Rows from block 5 of the text encoder of a small text-conditioned image diffusion model, named by matrix and row number. Rows with one number belong to one neuron. Each number is 128 + 24 x the weight over its row's rms, rounded and kept within 0 to 255. All counts start at 0. Numbers have three digits each.
After each neuron's rows are labels from the 100 texts, of 14976, where the neuron reaches its highest value: "tokens" is the input token at the peak. Only what is clearly more common there than usual is listed. The data: rendered made-up planets.
# fc1: MLP up (text_encoder.blocks.5.mlp.fc1.weight, 512x128), inputs 64-127
# fc2: MLP down (text_encoder.blocks.5.mlp.fc2.weight, 128x512, transposed), outputs 64-127

fc1.353:113119143099095114158124136111118087157129160150093105150166171162075168148115163082129129125118119116130151105171118123093129160136112124107162138159168153100153113143129089125129117160088160
fc2.353:117119111136141125115139126133135129123135132126144129129124122129135114131129128140134125137120123135140125130134142130120132122131132125124126123205133130124133120129135051126143152130132125
tokens: "covered"

fc1.386:150148131132110123146132176092123137133097134136123178135146122125126134096107109095126127136109139144147080113119060145111156123166120136123120101135152128106139125131127110143130178118089200
fc2.386:120128109125131123133100121176141144120167161116098086143098128135108155160153145114120116131193101100129149136115155070174097131081146139118106141124089101138118128139109148141127090140140094
tokens: "banded"

fc1.100:089133126141091155175151135150110135133125085175125141130135122113152109137141122082139126123159144137122080135138144158124119160176126133104125176126139071090140118078074153133155103104116092
fc2.100:133103145111160101134123119123138178116112130132138088155069129122145126131166127149100126183108147107114120137137137135115131093119144135115098071133109132137099127145128203128129102144109123
tokens: "rings"

fc1.314:128158115124119122116117123120140117140067196171132146129151116110105111144102112080114147130125132147151087145128076133129175122146168104136107155139136134104115142081137112122138161131084165
fc2.314:113100164120145143146124151157132128126188126113097118127112121130128156144152140130131087109166091126111137123125132081151107127103127147135138122088105116136110152149106188146116109126132114
tokens: "banded"

fc1.174:160144116140109109166105172105123149147097150158139165113131128121118099124119127106105119156113146149151085123115057134110153087133155107120129121122160117121129129096127116147140173121116202
fc2.174:109123142096139141134100115170132140113180136105088113139134125132106159149144125125127093117174091109112146126125158079169120128099129152131135125076083113132122135150121176153117090128136094
tokens: "two"

fc1.94:148135135110122143109145146133175126126075129160116130143106127174128121133137136121180141120124142131139091120163160127114100171171156135139150157112143098115119153088126124081126112169109126
fc2.94:119098166105154134131106123141118160118179134117135109132110136118154128131147123165108108115116133114113142148140145131133132088127119135113128108123143162143080135186123217156120121137123116
tokens: "ice"

fc1.471:174112085146157146145117152093167110109069135107111162132101146177079163136138163111103170122130145087155099177140086106124136133109129131134100160177110100153117160147128118115116138115112135
fc2.471:125118086138130125118135125133141126130127134125142132127126125125137117131129124135136127131122127135139130127134143127118129129138128134127132118197131128119143120126136048134136145132136125
tokens: "-"

fc1.281:094121098130166105140118122153158101166108086105141130148148141115122150126118134160120113162164140109172115127121139119123169151148110132145097076116176128088137125158098155155114128151132167
fc2.281:092121159139089129108107139095138151114142159141159167117070115135134127103151111125124142107157118109096134141157149108114111134137147141088195150121099150107133142093118151119182170095138106
tokens: "world"

fc1.275:111121110122099174132180079121139126132058139124089122104111155120095146112116115106157112146133163137173131134150145105142142212149162153170112150133135109086129154099116137122124107166112114
fc2.275:124112149110159107133108146135134168117153108139138107137102117108173140133150134162110090154117140124110122128119124148119134080115126145122120093085151137138114128160149201137131101130115139
tokens: "moon"; "with"

fc1.215:165158094154128116115139103171107106106154098109084145103121128161089157093153165110129106132178132168125080118132145137120116155130156119120115081134148109128118126097132094157121094149162110
fc2.215:093144170106123135115146139121183097139138150128152174124138156140115129143127132144161112144127131078119116153092123116109133114163132135095195138100108164147123145166138144101221183122127124
tokens: "ocean"

fc1.364:136140119116118112153119115099152137147075098132110139107121140121162158142127150114129132126119113113141110116162100127100102111193111110119119101123164142100146124087162076146162115141120150
fc2.364:118117105146133119108141119130132144118136137122138128132120130134128114133122123139125137142133126140146129126140150131121121126117133119129132142212131126125146126125122052115132147139134117
tokens: "covered"

fc1.4:128146132113122172113189107120110086104103116158139174117128117155132177089150118107112124119127147180145119101089137127122114165112144159159113114143113101149123131091105146106167098118092140
fc2.4:119118175113146084122129136162128178113122113126145101155081136131152129133161130152144111207123133096124120132120122143133142094109134132108094093126128115159098115130147194133127115136084142
tokens: "lava"

fc1.413:123151126124130130166118146147118137099083191158093136129118144182126091145135153068107120143146127121167084177153115096116146126152178120154100124140135115141142137090127106153135161145102146
fc2.413:110102215085165142112146119148122107122153115121106143117148119121098138102114125129142085103148101135108130129123126149120121141136128138136146105074133106133112138141142220125100121122136132
tokens: "a"

fc1.105:124106131106101117119196098112138136129065123128128157125130138161128154082127131077143164108150160112158111123149123177131132189140130120172153118137135110087130126049128134119147138153082114
fc2.105:123109180109147144127097137158122154126183132132125097145111129126140134148168128169098078114133132110119150132126133106136124104094136144112119114120127137148074132184112188132124123139141133
tokens: "ice"

fc1.450:141163133132112111159112168080109125140095155173141166107119101118121100127116136094098129126117128142137094144108039124111153097153142117121111118121153134118128133114124122120141181119094203
fc2.450:111119153099138141138105111178127149113183129100087112142139124136100155148140120121138091122168092107120142118129163085169113129088117148142138121100082107129129133154123174159116080133131090
tokens: "two"

fc1.244:117143119148117123151096144140116136125087199153106141150132114187098114138121116069120145124119117103190113186159130096141166120134181121121101113127120111136124140102122115164129177136110146
fc2.244:116104183085164132115135128148124119128151129133103139117145111125100138105111126120132081114151095142115120135124119147117129136133136137138146102053132103122113141130137211129108131123127141
tokens: "a"

fc1.299:119115116164144125144124135097108122127102119101119141135132172139142147159182172139148178142130119093102140118126101066107144150089123143150104105141132151151147119143090110132178108134134134
fc2.299:107117130120135146111140133143124102120135117122122154087139125148153114099092108103144121088117121154145116123151134159133133141152113101137162138136131148122129119129153095118113167117136119
tokens: "-"

fc1.40:130150131143146109149127152110118124134115108147098177122168101132135144095125120140143103136100120171128079092121081157108154122160130113128138087127122113109132128110163137179139134100112185
fc2.40:115123122144135132125111118165154136117138152120117077154082153135102142167169166120109126139185124091136149131120145073176098151071149140116098147144089107144111122130080143115127113155140095
tokens: "three"

fc1.276:147115100147138124146142123141149154145068109154125151145136126132177129092093121111183142130158120149128099135150138152103146145165105114154162128126138118105118146078120129121139137155059133
fc2.276:135117156107156146134088120145126164121176152128134095160106125123109124145157129154074106129118150101119151136126136122152125104088147149110112111125118144134084125177124194129130098147143120
tokens: "covered"

fc1.456:139135122101099124136153154102117093147067121106137158135101158121112148126140155151156143141168102115099140145131156088147155108104074121111128167154130100119152126089095093158144133102114145
fc2.456:111120068124149153123137132130123110110150123118137152109177113119139107112102105115129121098101112166157128115145131156148135148138120129131161145128122149092134116143169091107101171121138133
tokens: "-"

fc1.370:125126122147085156112133164170143081154156149114119156100116112116116133134117107111170106131103142183141088127103156163171142182131119140146154156127107146128117140101129100121141142143163134
fc2.370:129120142135176097132103091149088152104108128125134077170082129132121154138134134118143129192114138090124123138115112112076117114102145136122096093110108125124123135147136141136167073128093128
tokens: "lava"

fc1.415:153142132123128091150176135138159136152065163142101152146131127141098156126102114083136156126161144107131120126145088139106132139120136099179137150136152107081120169084087133128130140158082122
fc2.415:120125179099148148117112137152105138116189137121113101135126110112116136145148133163105087121167102130124155109112128089176137118086142150109121118092087137145107128180118192123104117112158131
tokens: "covered"

fc1.273:136148105139107121128167156127154116120092132121112186124159116140126140105107129099118146114145122113125084121113106138107151144139159108151128133126143131097130166070144111132145136122066154
fc2.273:124123172117135143128122145152133135114178138128112090143112133119116141154164148157099094121176109114126156121113123074168113124081145146116111122110081125148100137170099186121114111131141121
tokens: "gas"; "three"

fc1.177:143094150107168095103160127089120123168171132108096175162166147149133133150135131104111163114082110135164117106134126090115101150132149163128102104131145120094162120095130093149100109092144099
fc2.177:106156187088140138105117109177116140155119106144151172124088131142162119121147154125122104143177078129142112090129126178183118131143112112120166134142115116124126103152087144099136136149141107
tokens: "three"

fc1.464:154133131159110129152143139125162115147133140135157146147134170144125184159126176132133142111109137112089134147182082117125083135122131159158162149135141134157156168127091121193163156124143102
fc2.464:130123106130136127121134128138133120130128127124131136123128118130133110122113117128133123128118129130146124126129134139129137128140123126134130125176135121119135118133140061130128151134129135
tokens: "-"

fc1.339:117103094103084150144154114131105136143139121139091158144141098143130144132160089139155120153139155158153149101096151092099099142120110128082169151132127144151130156179138155163150100146080166
fc2.339:134173144079195127112124125114090145132138100175158133162121133129155130131113155123138125091119101097116093115162139127138166108103130104120155122101146118121119119128095146117071181161136120
tokens: "<end>"

fc1.375:142159100142088120148118162122128131108052178145096163121137134175128124169155132083137159116151140131173092161134115115130147149140146108137114130126149104143148131076100110154141158122095128
fc2.375:107112223080152133119133124148112115120159128119099131116138115126106141115117113128136083112146098136115135133128127138123124133128134135134143114060118109136117135149139224124103126118145132
tokens: "a"

fc1.108:112104095148139133153129157179092115160132107093151170147126143153127122137085094155131109146148115102125126137136112128167161131116164110123109166122129131129132149105164136140145129131105118
fc2.108:106119146096176116133135142089166147096096148155130135131097138117123147144151160146162119163118156107110132141083117114095117105126134168119100052081143130127131130117161140139150121105118135
tokens: "ocean"; "lava"

fc1.29:146148113135098128163112134152128131102103198147117146135147137181130127180116142080130131138130146105193093197180117106134164132142145113130102129121109103155127123115119121153142181146102140
fc2.29:119105191090157128113133120145117124130148132135105138119140107121108134108106122121131086119148103142115120134116123152116133136137138139134143100061133103123106140131140213122113132122126141
tokens: "a"

fc1.405:114127147103126156131177098122129101142105140114126151122123134163139106103103125109179111133149152129142131119132160106119152151166104118150133132092129113121097134075122121105150118144075097
fc2.405:127114174111157121133098126140122164122152117125140105138104119114159133128155129160102098130108134116109129138133135138126121081130123137121118098113148139135101131173138230145121107141123129
tokens: "moon"

fc1.335:114145140115104132156128150153130118113082155112103141144116195175133142180134131072137142136126164093165128149187133096133094149140101092173118164120124150108124124113100114160120132131086102
fc2.335:126112185095145112134108120135097142126152130125120131114124097115160120109111130130128110134127118142123119133123117148116137114136126133111132113059138120135112137160146211133112140126131140
tokens: "<end>"

fc1.164:119154107167089140158103116119140122142136096102101153140161133109128100146086104102088100154136124107139151172130140110126164127140147130092158147099139138137138111111128113143151127119098173
fc2.164:119100122105184109134152118105110156081141145137147110174073111131132139142146121143144112170089150087118112148139113102090118118107163133114104085106118142136129139125133138156142099133091120
tokens: "giant"

fc1.217:113138126123091131151133160109162101128082110118113155127128172179149140163120143084141179150144171100169118138177144100135122154111123109168128155137134151120149123085104102128132138134106122
fc2.217:124113222090141126130108122150084134113169121115114127113127109115172124113110124136125098120123117139121133143132115145127131109134110134113138122077131129138110132178159212137100133131133131
tokens: "rings"

fc1.127:161142121127110133181120174131134128116068134139111160135144184156134152158145120096148174124113153130176119152168110098111118144141114089174148170140128155105124130093131112177132155137093113
fc2.127:110125235077128122111118129134095130109160145132114118124119103120117135127120129142110111123150117135127147129115110113145141128111150139112123122079114118147100133156127218106108137116156137
tokens: "two"

fc1.27:122109148127112099115127131166130146140108141104118135157144137115127088108096127110093122102111124134111105107112099152114164112103121119155086135150092103116103107150165122126121091138163095
fc2.27:113112095143141134138135113103137158107113136163137112157075097126114164151143137133183113150132112113093139148155151103119110115113144152078129085125113130148121140088087130163148104106116129
tokens: "cloud"

fc1.292:160144101170127118148119127100120138151104114120101109136102187119133177121135126087135140136110155131105138162165111130144095166117081097171130148121139124154134167142161080141104148134146135
fc2.292:128124070133138125119137123132146119129129143133136137122132117126133111131123121127132130128116123131146134129132137132125141129140132133124142126187129125118140121125136037130138154133129126
tokens: "-"

fc1.396:149133134112095127128180135140157138128064132091115151142134187173137150159118145082132155145145161111151106117186120140114093158148120131161156142148127129105116146113108139158135130137081119
fc2.396:120114232088147129127104127137090142120172129126116118116115111115149132123125121142120096115138116141122146127123114128143143115114130142115133119065121124141100134169136204116107136120148129
tokens: ","

fc1.95:151113101106085146159176180132153112138135137185151105095146079118136093162104115170146117113090152096176114141115149147100125105126141156118097087155136149135128120153107135110165103105118145
fc2.95:114086151096164112128111077087054111118110131144141109160093159127131151130118148104173135158126133125126135140132116106072143111120162107124140125103097154119136137138142148125126087165127115
tokens: "lava"

fc1.226:135131106162165103098125142142170103162107143149127146095134110088112147156158095102164119090096111152151152080151141135111161145131105101104137078133151093156139144099128122111138109088163124
fc2.226:118147141174151134110096105146114120120130127139118124143100150153122146151120150124133129166135123088104126177122126109094093132112151130112158150142098203118147149153109115128225131171120128
tokens: "ocean"

fc1.409:143137097147093127128156134128140128105098140094108140139142168160115121157130119094141151141143146101142136132177133110101107174128114119187120167146129140115116133096114130161140137130095101
fc2.409:124118200085153128134103133144090141124161121126119130112124105113158126111108131132125096118129116145115124132126110137133144115131126137108140114055135128138110132172146208131098137123138140
tokens: "moon"

fc1.179:113119106117138147155144154164131107122137124129102125127167124115114082087130106133160090119104118159158121110143105115121147147159150077095126177112105138105103143104160106129097120147163104
fc2.179:140115146137133106139108119123138177112116130143136093172095118113124144148137133135118119177132163105121107117116121112102129099107147164116085098117125121149133132131124167118141092131098131
tokens: "rings"

fc1.388:125106153107115123155138136101128130129129106161158164120161122125141103119138105123088123163116132126125101157074120152118163122104104119090099129131126113126141097140096079165167127141116089
fc2.388:111159121111132132115128118098184133131100087160132124171116098118112153109126155148155118127159094145115194097142149127117117158107149169086133121126124126181097140064133158131052122145152133
tokens: "moons"

fc1.50:159131113153102101156097166153108103161064127092119108105147132166087154131123110122115173157142146123108097184120114128127146126163136137148164100119120103139141121121103131177163144154109092
fc2.50:125120079137133128110134120129144122128130142128136136126122121122138111131125122137135133130124126139142135124134144127121133132137132135123136126199127128119144121129135042130141142132138132
tokens: "-"

fc1.114:152142094127144145090127126119156164100149160167168096105151118115166123095126099112162180141128083160111155113130114102147161123134154105099119116107120164113142154143098131146154138123094129
fc2.114:113151140112142127141157145137092111127144078094116141147121135148137090134121124090153104128108106131159102097140130135155096134102098097150126139122134137091093097123126125084093181139121121
tokens: "three"

fc1.381:116182106144102137158100145119119121121096151128133120149137142171135112170152093076106144134118181116197123153170102107121140135124146099127100148120092154149155108112139129146149167120139132
fc2.381:126089185108165136090153090153141114147172125143109143124122093105118145117097139150159085114154096146088139116070162129098124133121122171142142091101140114121120144157125155116140092125118142
tokens: "with"

fc1.284:147149133150109115161098133133138115123086201156101154149120136163110093144141133067105124132135146123169087193155133098115153144138175112123103143119138119127139121112103122165148188154128132
fc2.284:114102187086165134121133126150124120127149125127104138120144114127102140109113122122133084114148100137115123135128121140116125134134131136138145102052128106124112141131139212135109126122129137
tokens: "a"

fc1.308:167145128148134128160133168102127131136089149157116184115147107141107133087093109094117124133115121121144080111111063146127129123168156136145114096145147130087129124114129117141117154116087155
fc2.308:117121117130111137137122131163147134116165151117110091140091136132128149172166160116117121129198104116130150125118146066174107142077142140109110151129075116147101131124095157129117113140143105
tokens: "three"

fc1.395:116130119096091145165132109163113142110103140146168099122146118130139150096085131088112098121157143159157115148138125163163155105160136151088147185136086096114106104138096124121126110144108122
fc2.395:131107162125167102123122117112135168096121118132124086150085129129130145144159127144122108185143139110112128128117111136100111099110142137112087083108123127156105145128129152135143082113096122
tokens: "lava"